config.toml
vocab_size = 15
qk_norm = true
moe_every = 1
depths = [16]
batch_size = 48
epochs = 1.8
decay_fraction = 0.3
final_lr_fraction = 0
weight_decay = 0.3
Rows from block 10, named by matrix and row number. Rows with one number belong to one attention dimension. Each number is 500 + 40 x the weight over its row's rms, rounded and kept within 0 to 999. All counts start at 0. Numbers have three digits each. After the name is the row's rms in percent of the matrix's.
# v: window attention query, key and value (stacked) (model.blocks.10.attn.qkv.weight, 144x64, the v third), inputs 0-63
# proj: window attention output (model.blocks.10.attn.proj.weight, 64x48, transposed), outputs 0-63
v.44 082:471578515536496487531511490492509505581558522495473524504430571550565543483480516514485498484500605514466520455497540447513481553438543544510470538481512474498551518525454546406564456505495438
proj.44 082:544389501476522494505503517488523458479494458507524481492578485449446436437518512461436526494539385494489477559515487521541486584535544479469529504508481459495460493498511490511572481399490499
v.45 088:403552517515414492507481546395488497472497528479460471514473486509512561512453481495528535503505494482450413477514457475554498509493483428508518470508526526574476524622518473553505472458487462
proj.45 086:560482509523540548439488445582492479512477466456512519488517498584521399534496470475474511485530496505490556534534537496539479564559465604483479528515460440472544532427456545469536543500514493
v.46 099:518527507469500523425525529533456557471473526481521491512547501568525431448502501510484451491529479529553446478457426528503520461420553497502592459464454456542472527599471517486467531487510426
proj.46 107:457465502528524455554469456452452479449501507462436455525489470518443529499500510507481498587484438494394541509543532470554536558554528426491504553551487517426524491469441480507513483496570520
v.47 090:484507459462509471570474467478464482491547437500547485437528443455471544525503493565505533514464438462442481533479578516486510458533467544494448517549503495436521475441495460622488517512462567
proj.47 097:560524503517462525470565569539515535550496500488514496518447565514540459532496514516551461451478545530612516429508456494476487489460514462508541442517549570527478526479526532439442579557473511